{"dataset": "rosettes with rotational symmetry", "train_examples": 195000, "crop_scale_min": 1, "num_classes": 8, "embedding_dim": 64, "weight_standardization": true, "widths": [160, 240, 352, 528], "optimizer": "adamw", "learning_rate": 0.0021, "beta2": 0.999, "max_grad_norm": 5.0, "max_steps": 6900, "batch_size": 64}
Rows from block 10 of a small image embedding model, named by matrix and row number. Rows with one number belong to one channel. Each number is 128 + 32 x the weight over its row's rms, rounded and kept within 0 to 255. All counts start at 0. Numbers have three digits each. After the name is the row's rms in percent of the matrix's.
After each channel's rows are labels from the 100 images, of 14976, where the channel reaches its highest value: "top examples" is what is common among them; "lies over" is the class under the peak. Only what is clearly more common there than usual is listed. The data: rosettes with rotational symmetry. In brackets: how many of the 100, against the usual share in percent.
# r30: branch 2 reduce pointwise conv (model.blocks.10.r3.0.weight, 88x352x1x1, standardized in use), inputs 0-87
# b30: branch 2 3x3 conv (model.blocks.10.b3.0.weight, 132x88x3x3, standardized in use, transposed, each kernel summed), outputs 0-131

r30.3 101:158131123121170150134082071134100111117130094151117084117096153117137106118124103136062037152081138121139116144168081076120102121116158130120132116038094083125069072125101133169121143164144134063134135084096110104082109113107150103053146124114143161106135107125133
b30.3 105:101138089100124069133119095143157083097169073160181104112112126155124105136138089124105118126053136145085060124148114125060104087079117051134171121151089076149154099084099133090159145117100090107132142083080086154077114096096134080111142109135099099141109093091131068124087095045077161211105162078097100151136092135102102129161102092149121111137116129156120148105104162105122119100147114102094146
top examples: four-fold (45 vs 12.3); three-fold (32 vs 12.1)
lies over: rosette (75 vs 45.4)

r30.43 097:095104079148165114118133124149135183125089101092146151104122098114126141151135152126161171091129098110169089173184137166071138135152113192162160096150080165140120141123114112069135104091154133161126136104163170125100103115131131157159097175114125115135156132141148
b30.43 117:163078120133201129133150147096124188125128128121124101108169112056113072140094155133078105139123108102161111120153139104141162161174128178180125174120119183126086198160168103151085133188110109126070164158149122083142156196184167153134086076166155133102188114097126144181186112179170097140168074127140126096136119112109122109100117103130164182090124152099101093122104126103164142151096132079106119
top examples: ten-fold (41 vs 12.2)
lies over: backdrop (87 vs 54.6)

r30.44 099:069218064070215075067139103128113141193110080157139109084047106139089108183105093125090085103115099165169073157161091116104091135178130156147146145127106137192094078121123136119108091064132108132079092144137175192099119132118118135128066141172120101126138121142113
b30.44 088:049128084105095120139143082149092130088126099100136081141116118112052106142148088126095102074106135145131069145139130148101081100101113075154136096128104152104162110122058107117110114152139073092132170124124063108106125137097131120115168034135147119106130112072042118118076057131136138143085112094106044141089100101096084105124127125177069106109066104153111098126112127142110110117115111091154142
top examples: pinwheel (80 vs 49.8); ten-fold (31 vs 12.2)
lies over: backdrop (92 vs 54.6)

r30.63 093:133155083104174132093110101154144106143153141166134099151105171148120144127144112158083074146117160132131156108113088081164118125141167104088100158090152088157126077147153171216143109114136090118099128154116125122115134168132152119080142104120121179111144103129143
b30.63 093:127160066119107116156145167165126148107143119107196097189131156174147119171179114148084156106113158122115148122121121189108115106113110070100177077175086148136187116114075109082173137175140079122151109103141115171117084080121113089165116153104119126147044147087085125124091062104087138148152156127109121181125115087126085105149114181181080134083108132144134111131084180195128138127161141085160128
top examples: ten-fold (62 vs 12.2)
lies over: backdrop (99 vs 54.6)

r30.10 094:133130135128122140149081069137069120119123067154102095119096147119129070105117078131061034154085144135139103140145100084131072132106150131139149124067091073118067069140125126155102151159138124084148141099125121102076118119130145122046146130127130128116130136141116
b30.10 108:146108100100102065134139088135166082154161129160166105099117108130142112111136071078121106149058154112104110112154136104043084076093102067132152146141093082189170099067153182083156160100108108101136127102104159154079124088106112079142155155110083131145136102123165074122105148050107162202107144110097110147132117173137120124151123107114098053160135150141096116082084084098110120115132119099087122
top examples: three-fold (55 vs 12.1); four-fold (30 vs 12.3)
lies over: rosette (82 vs 45.4)

r30.20 109:127109127149117144149124107147141115107096111098123104123128078101146140117158131098147123112116140111112125088109152116093101139087099086122106067070107120108085169116134121133130127128134136119141136075130090096137108079106121133103138062093151154131107152117107
b30.20 107:132182093124078122102107134168138106151134174095075093129140130129176142144089113043146114170142108137056205135086149102117135125085120086149125124139156094152131104090107140100118146132102104130145059078115108127116105074052135095107116165132088108138143151142132095130106104083061165105119168128113191171139145128172102069131136125071112087132202109139122128116186060109116157107150207137122127
top examples: three-fold (75 vs 12.1)
lies over: rosette (93 vs 45.4)

r30.53 096:158112151131139141163060076118075152095105105111118066093069114086130113128116060105061031146088138083142099160174097085104050116118133177158159110086074126114071092159122118129114134170162137103149120081127147092098070106096115122049147167105124127139130159158119
b30.53 123:165092097124101073106142064116135115156164117130154096083116051070115117095131068054110070125065103119079100107188143060095100104116106114157128125140104094159142123095143171101114143133094092077114148144134164120086088112112115086134131128114098168141160121117159096139111137092125150208076124077084103137123118127128121099138131119112118051118138151118108064052095085079120113118123134104069108
top examples: three-fold (29 vs 12.1)
lies over: rosette (82 vs 45.4)

r30.11 091:143077141176083156157105082131172103052150093091121135132136135074168117041177156142175157120168123045061100077097173144132122127077133050106091108122078119068072188129105112137147112151083126151154138070142066066134090102122137140116151125068172133139127125114118
b30.11 103:166138143116093127066141119137173093135143155115076138110161128115197143142073143023146110157127118140099175143105159104140125108137160147145099144107194129176123134125189137135127152123082136136136095120130114141140146122116133125158117139159116165190150145187173119139156168129104130103096143176126214134159151142116139082112153127048172081151195138118105163123181014096157148141108174141102135
top examples: three-fold (61 vs 12.1)
lies over: rosette (93 vs 45.4)

r30.45 095:156102156118128162142036075123115093134163095140081082134088175086144084094130092131070087163120135093094131119148078062142069116100178094124110149117107054120093070100127107153136126141113112113164144138090106095107081148140149090015135083079119134093133114117128
b30.45 090:102171099100073079123077076121111082100096113153123103107101157195136160187118096109150108123111137163069126170108128127099126061090154079121109112094199122133134063111086158125161107063098128121169112096087048139109160096073093096109168112150105116141130106157138077112120112106058129165128184131110196143122107137084099131137096100103128125150125130117128177097187131093120113086152109151087164
top examples: three-fold (42 vs 12.1)
lies over: rosette (77 vs 45.4)

r30.87 109:124130089108109090094173225139165029169119181150118176174184103216093137108119158128186167101140111208074170061065151180145209104095129025055042138174210161105218169122153147144140088123085074144099100171110090133205208142185144114175137115154117101090098063073134
b30.87 104:071126162142094151137156162130136097088124117076128176167098118128125132094143142184119149109147142110165159073131097154126103155076078081093148084164169096082171101125047094107108124145147126153112071112143168159142094072130106129119116128071123115118079140090053141097098096112121109092110109045109109132088130074127120104112110136146072115072088082131114123190172162172071143103102111121160078
top examples: ten-fold (36 vs 12.2)
lies over: backdrop (93 vs 54.6)

r30.76 102:104069108148105120100146106131166120080130159101127119161153111113131126096159153130176140080178107095107146120119181148118148153106129107114108111126093150108093185104102111089113105097110126149132150124158101083144132145114141168150133116069149115140114112070119
b30.76 081:166123139138147069133160121078122172118123110146105144078160115103162130170104129156137098128119097143124133149078142084128160163125168123133087171103182195142094172116213136078121199165059100206156088149130108094122179134163128098147151123185125190132132159135136124161137160138149060075192147178101179132139090165076102126145114131065127173149156129093126116114154125099122104125153128123086159
top examples: ten-fold (36 vs 12.2)
lies over: rosette (82 vs 45.4)

r30.72 100:097107094093069098059176176142137068135092153135116195160166066163102148102125171089170176130148112164080141092037145181130181105120088045069064095190188144117178160115129136101111104097097094168088103160122094145188166117158126106165131111148142096083090081056116
b30.72 097:116130191140073130101134182129133120132086153089114190166108125119117140137134146158141127092185127078149153117111119138148134169073127104058108041153163155128114092109123131088059116167110130134100090123133108135119128064085116099121121110104110095090042177130086106113062112092140085065085093111103109100099162136144140108118110149110085084135058131094113121176183108162075133091126137116191126
top examples: four-fold (48 vs 12.3)
lies over: backdrop (96 vs 54.6)

r30.18 102:132087152144064151134121100140142095110132084105101128126135110078148130059163138120127122133129141088044123085093129117107103132090116071113102104131092114069099123109132117145169140155092137135153164099138049065149106097146155120097151097079160140116127102075145
b30.18 095:149166115136085118087115104140149101140085156147087153123130139151165154196087140055158116143148112167087163134069162103150139117139140161106060142065169120148081117107157156115117151099084159144177082109121054120127160093083114092113145117132108123132116162204171088114123166130095129064126162192116196107137136152118148142126092110082160124164217117095175163132177076103129121127165148135107128
top examples: ten-fold (33 vs 12.2)
lies over: rosette (91 vs 45.4)

r30.8 102:090179061080219079076128097144138140176148096168159097114063165112091160175108113157107125133127131135175103157153088110141086141170178156141152152124113135186099085123137158140136070082149082155068106137133161187120106145114129136125105145159118127129135136161120
b30.8 082:055129079108133130159150151158095140094141107103197095147129140137089095150139137147083139067119131135175072127112111163121095112115119122119151104133049134101152131135072096119147075152163079114135169137106073128120104148112145104128125067110134107151089111066035106128067030142143156155106105113119065152097124111107090098105123129205113145093059127158105114148114174156156133120104118084149132
top examples: pinwheel (77 vs 49.8); ten-fold (47 vs 12.2); eight-fold (36 vs 12.5)
lies over: backdrop (95 vs 54.6)

r30.85 104:118195094109140115093174182133152082191119132176123156168151115194132110146123138135165172113170156215136125086084133149137166149150132094084084174124190129164179122092148131116122072126101090130097121221129136186149195169167144133161135098191121140107107092084136
b30.85 103:092142136143096128139144126124097114083119087049128137167097136115112138145154107148099132072123150091133130104159123156160102169065096074085130095175176148110160127099084122062089159166127148166139057121139137136104114096098128105139134102093099124128076167082041116105065094106117104077131105119098112133092151061120133095125107164152067126067092075137131081158171154177059114109109141094158115
top examples: four-fold (56 vs 12.3)
lies over: backdrop (95 vs 54.6)

r30.82 094:135151094076144138098131150133122072190172202191093143189155172171115116111091091152118081179078134172110194089090076110170142122117154086084083188158198084139192105115135149176113100136119103094111132202114121138149176180168155090082131122134085147051113067063123
b30.82 088:126120130102092119153158152121131081116102153119230168148087141158118133126163149187089133098147131123182140127114070174106087104060138083076161067118110125091171065124098103105170105107166111137104096074107132175128124090121086124144116156088121096146048108076130125091045095117122096105095094108120105142078124075145105137108117142160115128088052129114152139140136181185110118116118098114153139
top examples: off centre (68 vs 30.3)
lies over: backdrop (94 vs 54.6)

r30.33 100:099114119117095114120112100144063124081089111079153073112089088085113149089091077114082062148105137103122122121119132122077086162115099128151146091072082125082106104132126135119144129115152110129111119099127111081131085090129154141073098132099084135144135148162106
b30.33 121:114184108109080085126107118122160088137157110139138100111152123132151136114150078110150094137081134148081136118115140098056101114086119051149137120171079086158171103072099140076136145123090123134168080077094129149098101077069123067122139123104067093122141120116118070140098136044064145193116195110088123166135127151136105120162107089090099057148131095148142118088101113103094128099151167128103147
top examples: three-fold (86 vs 12.1)
lies over: rosette (81 vs 45.4)

r30.4 096:093099087131172112134102122116133153112109131054128128110130109092133093155147114106146142096144122108163103172182152147077109144128133182167164119142099154132131144135117112082130077111149122132125134105165148116110104116131132157125112145101139120148142149139135
b30.4 106:161076105131181131107139121082104177122137116116135115109151084046106066106086142127069103135112111092171101117153153104138139118156120179185133141139147170146105168161169096152075144157116102110066165180152114092136132194169134167146085072148162148100192112084131149162180094181183087163117082104145105099128130089114119092089119103139151152068119170097091101113132122103148150157091157089092112
top examples: nine-fold (45 vs 12.7); ten-fold (29 vs 12.2)
lies over: backdrop (92 vs 54.6)

r30.59 091:121092137131080140109102097141130113073110103089132145116121106087140112087153136119146141141137144076073105084076123147100105149111101075122115083134102126096097131090139122154158131127089130127139145065132077081117087084139140136127114078084136147134098111074138
b30.59 119:135113141108095102097135115101133123134071166124078137097098158158155138171072130088138123153175113138114160156076126103150157135110190146079070157060177164118060101092169135109127086088112147143120069115104092113148185088117110096127122108159088123132096137198154093090073144123114106049111112182106204086132123153106119129103108100075160152153175127105129171142186070099147087117121122140126148
top examples: off centre (71 vs 30.3); ten-fold (29 vs 12.2)
lies over: rosette (86 vs 45.4)

r30.35 105:117101105157140126138121125135147185107055106070150148112153069099141131157147157090167174086136103111181095177188159171039143132143103193162166078139111175147109165136100105078116100110154138155134112074156175129089094081102111170154120177096144118145142149160137
b30.35 126:164072140146210143142147140099119169119148135100131130107154106050113084117098147129080108143133104086174124102158134105156155156172115186172128159109107160117092199165173095162091143187133131119061164179155155085156155197185152150119077113153158137114181123110131152168182100181172103130153067105143113099136130093126137114097145130144166170087121132103100087117083104119162126158081126092110100
top examples: ten-fold (48 vs 12.2)
lies over: backdrop (82 vs 54.6)

r30.62 096:135114148135088156108136110129123129088097105092144134091127093089156106113141140077122122121109140077119098094111126125074113134112086106134133050117074118105054127109129123150148132118101128113142119022121117117092087035106112156123131100111151161158110147121147
b30.62 108:124150144106122101110134109108144150121091147135066127096125163158135143190091131097147109144156122157109157140073124094147173138133171167096043161086186165109052139104157146124118094101079144121154078117096054108144178105098119101125132088151091103130103148197129096112115155118133110079159132193117202075145122155098106151131098095064163175143203109103149164143185093091139097109142138138114159
top examples: ten-fold (30 vs 12.2)
lies over: rosette (96 vs 45.4)